From a checkpoint of a small class-conditioned image flow-matching model: 29.1 epochs.
Rows from block 2 of a small class-conditioned image flow-matching model, named by matrix and row number. Rows with one number belong to one neuron. Each number is 128 + 32 x the weight over its row's rms, rounded and kept within 0 to 255. All counts start at 0. Numbers have three digits each.
Before each neuron's rows are labels from the 100 images, of 14848 (inputs lightly noised), where the neuron reaches its largest size: "peak on" is the class under the peak. Only what is clearly more common there than usual is listed. The data: drawn human figures in many poses. In brackets: how many of the 100.
# gate: MLP gate (model.blocks.2.mlp.gate.weight, 768x192), inputs 0-95
# fc1: MLP up (model.blocks.2.mlp.fc1.weight, 768x192), inputs 0-95
# fc2: MLP down (model.blocks.2.mlp.fc2.weight, 192x768, transposed), outputs 0-95

peak on: torso (34)
gate.461:126113158130124133148181113146140145096111113111107081112164112118106168137130180077151166177131109124106156238154109140165090170087088110146105172205069079123159069135198089102153124136132099109181099113161202086095125125161109131124124120158071186149167131128112110097127122185097113140
fc1.461:099131086136088099096183132157100184143141103092153122178132160106112097166162085188116139054154102144112123133143130112157148098168172202130094177163080193141101131142117140111093084135170124162084144102106161165174121142074163158119146065099149092139160154124102091143141102141110124089
fc2.461:078138029132077096093113160193124051107102138182085165101113164117129095104115109063119147083165163116172109076165075128166155127141169198116084104099165117082139066127134114100179092184072155108131098079092111077089103130131153110150153113179118089084112113194130133110141062142099098116

peak on: torso (36)
gate.165:149114126100131123169111114157101146166153165096139106148149144136142130112150144065128126071123168116106157110160153146072135125143132160103103098140146130091117110104079110174089150155191147165164145078086155110087134091123075033110116154138176097165110125129147112131156079123115050120
fc1.165:124155108149104112106079134154144112082110120150102117119131114087072093152134106190164141198097097086187136163119131109179145082081167079137161118095094107168117125162169156114158108121096130104119055165144112106142073141129202137146142115112087147125132140106115131129164157147132191160
fc2.165:111167149154094122085125143126127150170138136091150113128147116114110137112113091068113133170096164138139154122081133167169139140076105103141118120171145165110134103110204127052117115148195132144156142173187154104085126087123195188159162132154222147141093133121126103086109153136146018141

peak on: leg (32)
gate.128:088138088114105116068165135146085116157151135108112113132109116138061122155114157136142136112127149117137102146146166104175118075132109081086063163112079118139154195066177101116119079136141098167140144131137134159141085193174189111103153083049123123132114145097133170091155185156136152157
fc1.128:163118113121139055112089107167081190161163162158142145136115121116080164118094147167096099134118158142151075073205132126061158137129086069100105168124101126165120137101142084124168160133216113180140115136151080126154099155167140116099137089084102118130141149112127134118107102095112130198
fc2.128:143129172114202142151138191156113129151119120111136110153092097165175109130121125137126114138173160116117112113146108129075034104128101144137127182130106137145152183113059134095073150133139082085111127090126134171128128182134095118191143184119151151141079120164152131139104075106100143113

peak on: leg (25)
gate.55:186098126114177120183153176155088128163157118115149180126153126109083161135070118127173126102133139134143103150169052155079136175129152144122186138161151157207134141080110164133113124141173144138158167136129140066138115057131151111127106126094097092124128161096115152135159130106074136133
fc1.55:176117108151189168147202169105131130161154132114171145121160129141094153142152141123154131093102052201093155138141073153139107184190169144165166130171165126160131130072130205159112130162172135077163133140145152122088142112113148128144119137095089130144128134090106103115097128108112136117
fc2.55:187102124149116127128104121130154127115163148108118105084120093116117165069183153146131115074097096192075132170096157148059118127165160140145120132137068100120180148144124108163119153125143118124107101126138137097154118130152127115215166129133105105137090161145108088115108148179135088137

peak on: leg (27)
gate.325:182168152104156119124140116062077128134094139149138126138085092125103128208091072170142169121132137124080142116197124162107188072097153112091158138103143161107106098113195147134110096108091107076131185122135163139162141173166139102131093152161208125172078153109124161122111099116113102118
fc1.325:189138195097177105111126116117098169133153163137179156135078094156115136173113091126151160147130127115077080156173151119082107091103125120092103138117111134047098145111177129110175178154068120137135151120112144113141154193120130220159161189141126088160124133086080155122130079128141102135
fc2.325:185133180098139127154148187108137085160119091127139100083157110177074182058194113137087045095113099131067175149182167123095168140121089132130103153163142087119128119159165109076105150120153151124153061127166162117135150092141115085141154167089092121108161129100129118114189031138139141150

peak on: torso (34); leg (28)
gate.705:121145118187153076107172202116155104161124168140120136156098156093099160147119162145130147096191180103094092085154177123158177107154155108125109115173202180130118152135137130169109145135167148132123145110127139142178132123137118159115152072128151136141048114090171148135126188121120111112
fc1.705:120166116180106101087213151062184075146127168123099152141086131115129128129082138143133157139217135154061116183087202135169136111144116159182139144083195136122127133137098086128123153178126157095147118143126163149112141145135147070137147151095183098095104123154135116151149146084166122094
fc2.705:117116135187143099117130158117102181125132061112122128109151135081045140124095142111133105103172106111153121113136171135173129169126138107125134145128053096144136112133147143203177142111073112135086115115146118133064139120111142180180116042177095116072200106101116123146119182106100145129

peak on: torso (34)
gate.284:116119105152091165156216141080097136173126123136106090101124135131177078126192127139091168166136072190121169093115095158141150149110120097095154121112145140125144142092149154130132171182126137149143152128100070167139142118121168078092126168182113143157101152151136000094131131107113133100
fc1.284:136146119151158157071148081173145129104109115100139119179138114144096157160161138124140153119113163122128150113164110154115174109099157145176095074120182085166105131111146097152122097142149130063110098119120099131095102107157092127096131165157103198164106163158081007167120141122155183068
fc2.284:148173144100171149152105094182135110183076154133091138138113145146064153134113190107137122091164099124105143094100147107143150131159174145155116178124131124098162110126107131149114138135111147136152110092157195186110098152100146115140153167157141145156152078105174027094097122090168130087

peak on: leg (25)
gate.15:150127120187135128123054150105169102155166086179132167175156116138086155105124141091132117155128129090230174109144182128112138162095116160102125107138107149106092070132181068098083183125124109091079059164160128117131087132163142181120122136128107128086119080129147098126134111183156107102
fc1.15:172109113198134165153088118088168127155158078175127160148141173110097170112168146123145117138158123136159138119120218115154130159154095170125075099122109143109134082093182081071164134138117135130061030221164099154097125116124128152142134129079091129110080036138139126142156154169145144101
fc2.15:088133138073121125132100095176193123134177101184126135082125105118153101118134111076167095097110131140098175175123066134071113138142093075144149131144078148116100090108043080206130127118147095116104063043115119123113168132167137134130151104106115118100061088135107130106101132121139101137

peak on: torso (31)
gate.559:085119176169148132096103065107117155150117106120110145071076114108192180131131180104145106148141140148160125138119094081170118172162058145161162112090105126127144141163137158147111160127150152116170138093096125126147138138134096206132100146148125085122107158124083146134099172118138077105
fc1.559:104115091121105117156162107162159106133154140189151164126173127064070128146139110129127123104135112123121124125155158164093134119089139142130186105135126123109097112110110142113189196183146089097113097118128107130126152113127126054076160161175201156088127153136115094066140065089123163134
fc2.559:142129167167160117081125096191127073120136150156151108111198160129221146127088133153150101201105117133123137102067086113186171107154141162121105115117105094129150151085154118146132146151071091129102131163085155146118138116121105135128127102135199083098181077144148122067151165124190136086

peak on: torso (29)
gate.684:139118143120159164079166130117185103130145095068138116113083215127106149083151134181147103112150143118156095076097078139134117118104100126097099118137132077094092117066106118111114100094126085160112141157104145135127176149132058110165140114204079177091127093139150132109152126101158143126
fc1.684:123141145125149174098188172154135102128142125137141155093086152112083136047112127168157140067064136144112080145166107193143138178130125116056087107137103120099093095119092136160110085169141090121139200177118143091135167085174138169120182072153067130128131099118144141142108157149097141174
fc2.684:125108178154124188114126141117118174163139122161101120103177201051140139192184130078054110121088115116151151160144098126135188098102138102124110143123124178182160114171081114126177136127126134138143072191093126126137167109111087127093158126080190118147139140093113125126108115073126096143

peak on: torso (36)
gate.434:101145150187132099116141152175116147180096101148159137119080114108076131133120153137103161178144093139130144020145140159149088142158114028176119108157103113130127132119147202170191143178142142116128115152096116141143130074143107123100117166158088105117170093102141172153080149116105147125
fc1.434:096138141142103172109145168147113092132092093138099116100106094099040120120126183219116095130108122154084139123180153111073111132115130101141098075114136129120063177123119151099155129156150141136168095149105133121140123087118143102167148156095158130110104114171138130095071154179106179121
fc2.434:118077124068164157156141125162135133161158127057144114117103140172135123183118162118120191136076120120165159102130166166074127155100137144107098134155093080190196125144120090072105151104099150129118188118069130130172112105115117124166102157178148090148150149162101146146115149150062084099

peak on: leg (28)
gate.641:109160081132192157144098172085116079155080095151123072136125101130154068117136156114184086100132120102110154101139193133186140133117076118086122135154116124118088127149143156162151133129147097110183136135077099113166132104121130060141188110156186130098167169141118129080100161151137131153
fc1.641:146107150172099156106080136162148203124112177118096155085123190146137175179115145167074159174096104096212130161137075118103152138119170105143135091118140144181169124135110150106103163134072133114108136107140131153113122163104167163150046174131037125163107138098157101165116121095102154092
fc2.641:139118171162061095099118092189104042138107076172122091090149159120117196124118108118193117160121104138148134120136080127060113135158085121163132132133108098117101125143098140078134139118136107108166137109193110129152129089105123108130099157140200138089181165109117132086154098085132140110

peak on: torso (25)
gate.452:092153189141104059103120204101163168153114152102150106129146105132146184120148169112184112114170147150131105084105133153137143193142143140096154121086205107154133126189154139112127121083109062171160157122153215082111141130128082085137139171159073114149103074097133195148114138166090108179
fc1.452:105181125124120093115105134150132094125128146083138147194139130144128102134070094136087107149152121087135116077137112091138098108105158143131098147098098127096075099145134094145131098078111124123124109100178222089101116073116176050097103136142136171128179076144196213106153170205110192190
fc2.452:078118143136135139118148119135095108108141102141126164156145114141186103100087138147094191180118091147206093132174123138172114110067106084112134145096116172142145129163154098089141130110119151139117124080118100149111108148120119192133101124128099149094158162105162156121153173173154161213

peak on: torso (31)
gate.671:144157137127125157162110124150124075087119064124151134176108132042100116099090100121090092089134097090194165252133156130106151104126115120129118116127153172102153092132102117131146103137165107143158086154145172103135158094150114127125103133104133094119149138122065149102062163121111083144
fc1.671:129105130065151150141101115131150129161108078163135167129174123084115117128070095167090126103124110117104123124127145104084195129187135132094155103026120186187127091144112056170109100120186129171163105154121132136145161108142122075122093126140046065091090131118121182206154113134128148110
fc2.671:127120109094170108131095067216098158123150183081121082119084088060108091131088123141150128116103161121094157089118163140092094108162127157097139084169059067089156131099101156127071067160077119058087182099147142072121102161110125119139128112132125088162166140125136132118127095078100130126

peak on: torso (35)
gate.746:126129128137138138152122115122136088135130127094100187110120163107166162113154058089137137098109158092075079101113113150105143131120130180114129153147117150102167136129090085128105162197137138112082172133116086098116109155127191214066183178178165132084127174096159095230145114086146145111
fc1.746:164167131116120108100129148114107143094147121153170115132136119124096108151110195167102152128139119201158160170144124124145165120100109100124117123102155130163064113153155188123142122103137100120176093119125176175149154101129077000160061116121102098172134138144096142013120136162114132163
fc2.746:144090094111176080151164123174101148108101094144097075155126106102097111168097037107141108102163115078047168112126081148129151111121097114130117139126100102151133151099101184192109099132124175115168125149117114096162075145153106169072140144120126104154159073148095129115158088107070087161

peak on: torso (29)
gate.546:161123105158119155084198082185141152125178107084179116111104146119116113106112104153123056144102171101128158077128101153086100097090075113184140148076115162094112169154136072152199153145154099047153148141199085169084110102174074096068148146118086148117093111086129108122112155130151178168
fc1.546:129138154119073095166088125083090156126093176120099159140130132102140086167186090114144089165133143109122071083156137165095119150194127138105135116139124173143123116103083171178088150163151149180092134167106173086080202102075133109063145159171116109109076115162166148149114118127117148076
fc2.546:111079125107132130134114116144090131170142096126098083108107098066162095101104115168163130131122195076134108172152101124131135087175142141100132160159061120092187132146109150113125063161095152099104123111096149045090155158143073167157102145150111119116150119147120131129102137118119118147

peak on: torso (25)
gate.295:119185093170056107122107146098169095145155159117140150114104114091122169174173106141115158099071114108150093128125181112133129098132126139198110116077199119142104086071120186145132158141117116090139098158121145183071180095089137014137179169141109132185087157158122065150139132104162093134
fc1.295:085158131108142149203160115120162154126157129145157168142119135147189182129116133117140092122105136134206138113170141160128145102134083125121115089140071145102105145145170123078078129066126089113091101122107076136102118123116155191155068135183104124109090173124116177142134086120143189165
fc2.295:110081118163100108100174170124120170128149120152208154122116138119060115105123135073160061122159126158123085112084090156163161118072113163151158122133105201112120106127073129168077130121085085134114108114086090163064149107096103182106150141210123128123139147158129163137084170154080188112

peak on: torso (25)
gate.220:140127072110093156138119148174103073103111174093175087188173169116123140236111122114157089112063178129198141043143080133160123151146124169143131126101120126104100080150183152147103084113108137133175142112111150159075173162150058101146100107084072149116114084150124092071083175118148146160
fc1.220:136127115137058157157154142201144133112122174149138166124152172147088109165094142080140135145103138135165154140173108136177111137106090137146154181108106126126106094166171130117183156174120111151187132148108144160055149172148071120168092158087092164132145111173081143101082132080075172135
fc2.220:115095126091074106117144149167143089116165070125213162123151105128139178112117147148109109103100141086175122095178137134123170114144181094155124162123202112078134140126140115084139117139124179134124142106111076115104130083131137129172122080190166142168165172157125132164120142175110135137

peak on: torso (29)
gate.438:162156144128132060161089118158110166070132144168076108127115147180108124154153123082096163167122185111084102006092154141154110125104207071119169109113125176129178157110156147093115132162066116129112152069135108119125167140132139138143098125087073115146070076125185098156166118150134120128
fc1.438:079070121147147128100153157146118167117099139108107124152113132105206085130177129155123121099128119142175143188119172103130186159166130150113137075059131084112112138105133082132144137109132158127142148175118093210117174087095123072127136195073117134142124155126082151095138149146127138130
fc2.438:056136081115167145122099144111112163101120156159020131150120116083140164181098117081080189088152164106155141129120092130122150138130194166112049125135126174131170166141079128172109125211069075127137140164147126104108093163124100177108181157145084147159077154112119134120099139106103089154

peak on: leg (30)
gate.52:148121128139091089173091169103090109180155125138165142146096107112140107088149153119134113122100142046128105102202111090135144140141134106096136109132173103188096139133110132066116102210118151140109147194104082139115104153091118149091104171131150158161070154156113124164123078112108144131
fc1.52:139125110084137147132112094155155136117135170102079113128134139122105120136119104121064147110133126164128195144207079127173106131129150198218094126098127144081143135094159162171157097118089111122130084153131150094152161127121150105129117114123139076090176107126144117105143118156111141124
fc2.52:154131157128105130121119168069182154095139163117076127143125117138138120137134183134044168144135139106118141117070160142118094130169162070043148115122067116111148130119110143071103138121125118107149092102131095119156106133125070134152107125142141164098175104161114121127086124098113128144

peak on: leg (26)
gate.121:068139202134153103072166113154114163104132079174150069106088146115106157081104161114181117168128137116111100115231115144109166141141142087118136139202109166139085133110130191069124163166157119113144102166103094144150111158141107138048183100117128165137127155197167160118167086091104110096
fc1.121:161112142141076092127140125117171144115103139117119105121116094130121174147164173098091094169148154140146167121172143149152169168102147109104130124158100193198165152143123161105104149121146130122107093082079144105125164095102115115110115108130158092123129118143092166104130142180199127112
fc2.121:170097107138058120139132183113057148145134117130159109112135087097112118139132153162140108154146119128113111147150183138134142098085117125098077106096152079046123133131106092058083169136092136132138157076109110119140167153152117132144098128156125096168130136140141114154142189164216144148

peak on: leg (29)
gate.509:133155135113147063109173108169100134134125117177232151104053122081109182154069121159130089164111155084141139160153065133111111152055112134130090120103124106089157074153102148153146113128188151101154113099123138080132078155195104154125132138123145146086122170139091187145157133131145120157
fc1.509:198103063127159112154156104156118131192120101147166118116094160160160121125143140145076069145196096108090100158113118054103104147148142110146133091131139140192140082152097131175207103060113125127152093125156164141104118153175148179115139073089121115144077096152131120136099134173144103136
fc2.509:128135063155194127138120093075108102088110121114058203069131208133195146124130155093151173132157142127138124136128099130126159088181070133074169112113129102078103116149073106198108105162136090118125128099121122105171159053126129122076085089135139156111173149102162124174069083105140130153

peak on: torso (52)
gate.286:143160118112139123111116146115129114141106141134108146138125119092127146136165109131142114173122134162148087024085104165108179121083143091157128086108127153133143134148113143164084142241138133079132126115082073121111144128144102114069158152221112118113146123129142109124189136087130172117
fc1.286:083148117149111131137155112157147110127186111110132110105130113156125108104081114134162139112109116035098139255132112120123133115157112168144110146136125108130169120095182122088180067019140086143118109123227124148139121130152158217124087112079166154125116153120085176144082107165097104156
fc2.286:138152145145067041146118169153154124185066147159105058135130142101163133160091088113135113113120132061081176130147070124125213107121110122142105104160171168107116111104148193119132074135176140173143116150132135089134143174119125132037180171097142117122155086133115151090139088089099118172

peak on: leg (33)
gate.648:155147127140174110061126124154125113128140196186130137095106187147145116056186112068117169142168170125118094118127120190069131144106133177121170139155103143106171161141156129156141154170099121154133144086163106139120117126134064150109149136093127147147062136209150126036112155099092148107
fc1.648:058113110079110109157128144130126139102057100059145100126150077123123097211123171234145094153137076095154145127138136117188134164131095075097101131134137073161110096124123106104144125126184103105120151153122115108121125184153226116130124123129051094105143128041124128171127087102177099123
fc2.648:066114126084100120125108139076140094074168147155123113164097041137149110033148152046097168150104166130114130107148132137177127096135130058109113126131143174080145144154114143107128123133105158142151105156103122136136127061113237155112138105111186091163121130000113117085118088122147178126

peak on: torso (28)
gate.611:140156118118092146116189070091151068162131109120124167153138075082097109086180092071158153120144142103067143122131147117086103152155130136118093125162122101057144170149138103118156130123128134145148163137189116080135120145130156172147132148146118154117095201127088088154128091113114161085
fc1.611:126143138129080097112142085103122061174124121115103145146140108177150130135127116059125173157079113090096160169160085146087089121138150140077126148154141119104095182134074093174108185105133198095150109141169160061160131160125128175149150141182091175151055145085132116167091085127163176107
fc2.611:084133144157084130129102119109092206064158095137151151152127070223148133105145119170084112138121123137140104150147101143169102135181131162101102146104113173144132107172092132147084158098116072127099058130161169161095170147153087072207134149112185169119179179134141137123042120170131108111

peak on: leg (30)
gate.713:105152154168137146153166187132083124141104165104142102157110183119171138136093099084074169126069136112127175095163093154064138136135084169132131096123085155139106170141109208176141100129209143118114153104145175170157159144107104140147138138185183156155142145196181128138129079137123124142
fc1.713:114146168195116121134099174133087145142129188141165101145177182148167157156098104114030154094095146137182136133233120128047121113098129129086158120128110119142109137139068168182128090108176160133129147079131141142146156157082118135136145157099138115155184126185187106149122135132172117167
fc2.713:120137095124121091136165064158090103136128167100157098099132057088086111169136156090071150159189129127111158129091148130195136112110115074143125120128056157132135140145137165068128170135202136122135155158122176152150092119123152160124154125190193096133150131053210114112163149121134111123

peak on: leg (29); torso (26)
gate.672:149150109116108095159153080128146192118118130134152133160130098061057106115058118198069180100099124175074092183135130130134166106116163110189100144062137114146122097166075152170128112141178140099112082097144167180184120136098100130177127170140151139173151157162096105132121138115108132099
fc1.672:082131163157108135141158144114083097142196160143070139095092172156164165111211121065160151148084126058118109112153110086143126095208131120071146118126097167126173127101153075140160160130111137173125205129129041093093136089142133110078199159112138104100086126077154101127079091128159119168
fc2.672:099129117163175158149150201163164198131108222114146107078142135169156139114155164147078123159155229128134117129127102146102082114166174183131153155108122108149082127143194151148146108076154168066073132137111136163172133159106154164092115113114158094123140115090108140115106156127165107144

peak on: torso (31); leg (27)
gate.674:098116153183141142172126080118057199132120128130138158144141094126134101112132090120098119154154087133108143127120100135051149115109103132137103176221140092162150106114121074117157094106123123159147103111110107119136081140149088143093094132116137140134132078103079110133147182115123160205
fc1.674:152113106068169140150134137157213089142160140151163107121160148114096161186120173132122147089094151117102105093148126155185129156126099090123148072073136174132106164115163101129074150141153147116110188164153137139147126128126142189142160120136101137179128176120169121137092079112179145076
fc2.674:164117106078148113112112150147037201120108109106116155127115165134123177082128148168108096107104071113119150141137126135199108107153095104122138140161151099147157108141167138163159130128151110198150104141182130100126135146122145079121150110139126146096127073125107121143073075140144155061

peak on: torso (31)
gate.151:140111107152165142102163119104157162125141097120081141107128123093106127142146133086156132143124125132121094056165099180120127139103173119189122128118138111120114156097129153096076158132129190115104142114088024200142102143122106000095154158206160140091135168091087119126129101093168130052
fc1.151:134174178152162183080127118118142133121110145136083161093140147076149129092075113116146144141127128093091131204111159097129154101165128179150140151143149138106138128175124142123191126127151083125092158145155211118136168110117137251131169171113117135128104149119094095186142150073106165162
fc2.151:129072158139138139067110124116102138123155131143136113057135157124065139164162154126191188104192142150140115180140138136178151124123133160175179166137102130131144137047079085108141086115175165143139148164145027101120152148154117103115131134076143106086110120151176116162124181139091064171

peak on: leg (30)
gate.14:068116130121113140108080132159172111143103113181040115156109176104137091066107123186120148169065190114157158176115131166178156112029129133158141125152100109151110142126102149134141128088119071118101136137104115110196080104149156144105078099160144187136101162140092129140158123128076152110
fc1.14:100133113099153134147104158192159116159116134175035131162108178152117100046102115188111150124126203122115114115109180136180129096057165110144124133094103106163131129163071153106167083085112097098084150127120110124196059140118135135123078066097129194151110114175151096154194123104072113150
fc2.14:119166171137111110134112139139101123144096132132176094122102152106162119194165128113128089091091110152053165166080182149128133167127126175103121097162125131135116089093091167084086102139117188098120057111161161098097127105173161140165180102110135163140150132115131094131149099108123126163

peak on: leg (26)
gate.276:163211109143176134131066103134130103154122107157117118102084153125082137188108127052133050117216133101137152115143068146091091197147117104119185135163119104145131178165147111099181135141132156147170159094112137094123191181118176184153139121121126137148076080151115139160176156118151081111
fc1.276:119158151142216166111159119169062140131174141111136167121097166078148167152109200109152169109188130094160129053180080134132094155153152138140143080130144145148147168111096113128139115157103181124113121141137140107086096178123201214137124140135087099167149049121145110147140148143072124179
fc2.276:131159161102206168122103120174153100056100096141115136143175140072092151113103222145101087136204105123124097159132142150088070083182127157121111168112122076132119113120126102134087129074149073069141131177125136139159111095117191116142141133106193103108138149110104116131162108083130096171

peak on: torso (33)
gate.413:131118164103134087121102174115127118137212088134159133059094122110159133157084162110134121106110140078131152169149110115136107123177073146094169136112149107138162093163066097154138039041149104158135170126152090145177077119165091142165121124059149113132135116099085201108113123131096159164
fc1.413:115159104150112104193079109143120096120123154133148149117183175106047159142136092152043150086142126099112126211158141120107127103078104122136108124108131199123096151103139108058180139075134165120153130107203130186133114159125155092150091099074087097136156144161149222127103101143126065160
fc2.413:102107103136127089126123111151184143117121093064111111126141128132106148135115098089197123078162071131084147117144110143112124107102145114147094101149114048126162142168181183098053112155145122166141156141163118105077110134074118128093110145185141117159131097181110158165079089166107183139

peak on: leg (33)
gate.168:119128124109141129112084122139129108108141159139151044098121104082149133091139102071133133164172147152158094076110142122150131134139117114140123154148107086165176228151128074097158131119180080142078133129125116107183132171156150133093147129133148131103038109139091147102178158113084117127
fc1.168:131103126044119138177115152122098134151136142147129184124092074175102077137128141071122129126158145123114111101159148104154115142131135045154094080144135129185111156079167127140163134146056129071142119197181181163042097076130227094157135111077142102084161132125120135128111190137162125140
fc2.168:162125101099091135198119125137141091095127131137132113110122092145078124094114122192145121124199097163127141148150143126137135139159120032156145164096120124095135092155179119162172112089153103187123166203145104144233111173108245144125115143106101108144119131128151106175127203121198104107

peak on: torso (66)
gate.603:090173099106196138119078177135127173123131098086108116138142141139119120165166143172131158158041123142132205246114169143199146132139151129141134136111151117102106108130113134165132158131161094167131110130099080158140139141119105068122113091183095158139137158105071031085156107118134094083
fc1.603:112172107160137119100146132127165079075128148172208052140119078065129110165208156148180154176152105129086157142075107120129157207155153154167124118112085137115116132121131172147079101210122180107133140120157110156141191127143092069071175142204135105118128117113131031102129086145165136117
fc2.603:152124193154097181116059062110167029112149137102088114159120140112126123154134113179130171101118127142121139113145120111070084193120133093163119175132093103122127151138178095151132111128133146174090149150082101147136085115090145159124135154141160186086131088156155034097114172116122106103

peak on: torso (42)
gate.71:166183170106132112115125141160165091134119145109148138087149150163139126135087082189089149144094120038069146255160126116123110130117100128141097130115120154146108086108133073109135129073139129116135155142233121137176113120164107136145122150047106109179158142122086176138113121161104147105
fc1.71:110139142152123141123094121150155159119176117143175124067086121092112154138091147143143118137212097093143149196157103143102123158145144119089156110176087155146152080143115138190175086093110169126193109138178150155106097118120130199074128103125094130132151157098139123133100136130145137132
fc2.71:170127131151133125085092144128200115122103112102065165089170112134070137105120144170186102123152147064108092023123108114178124093115178069156076117120124127154110171117179112138081117104152127150171170111121129140087138137075116113110122157224131141089131108171099166139129115123092142162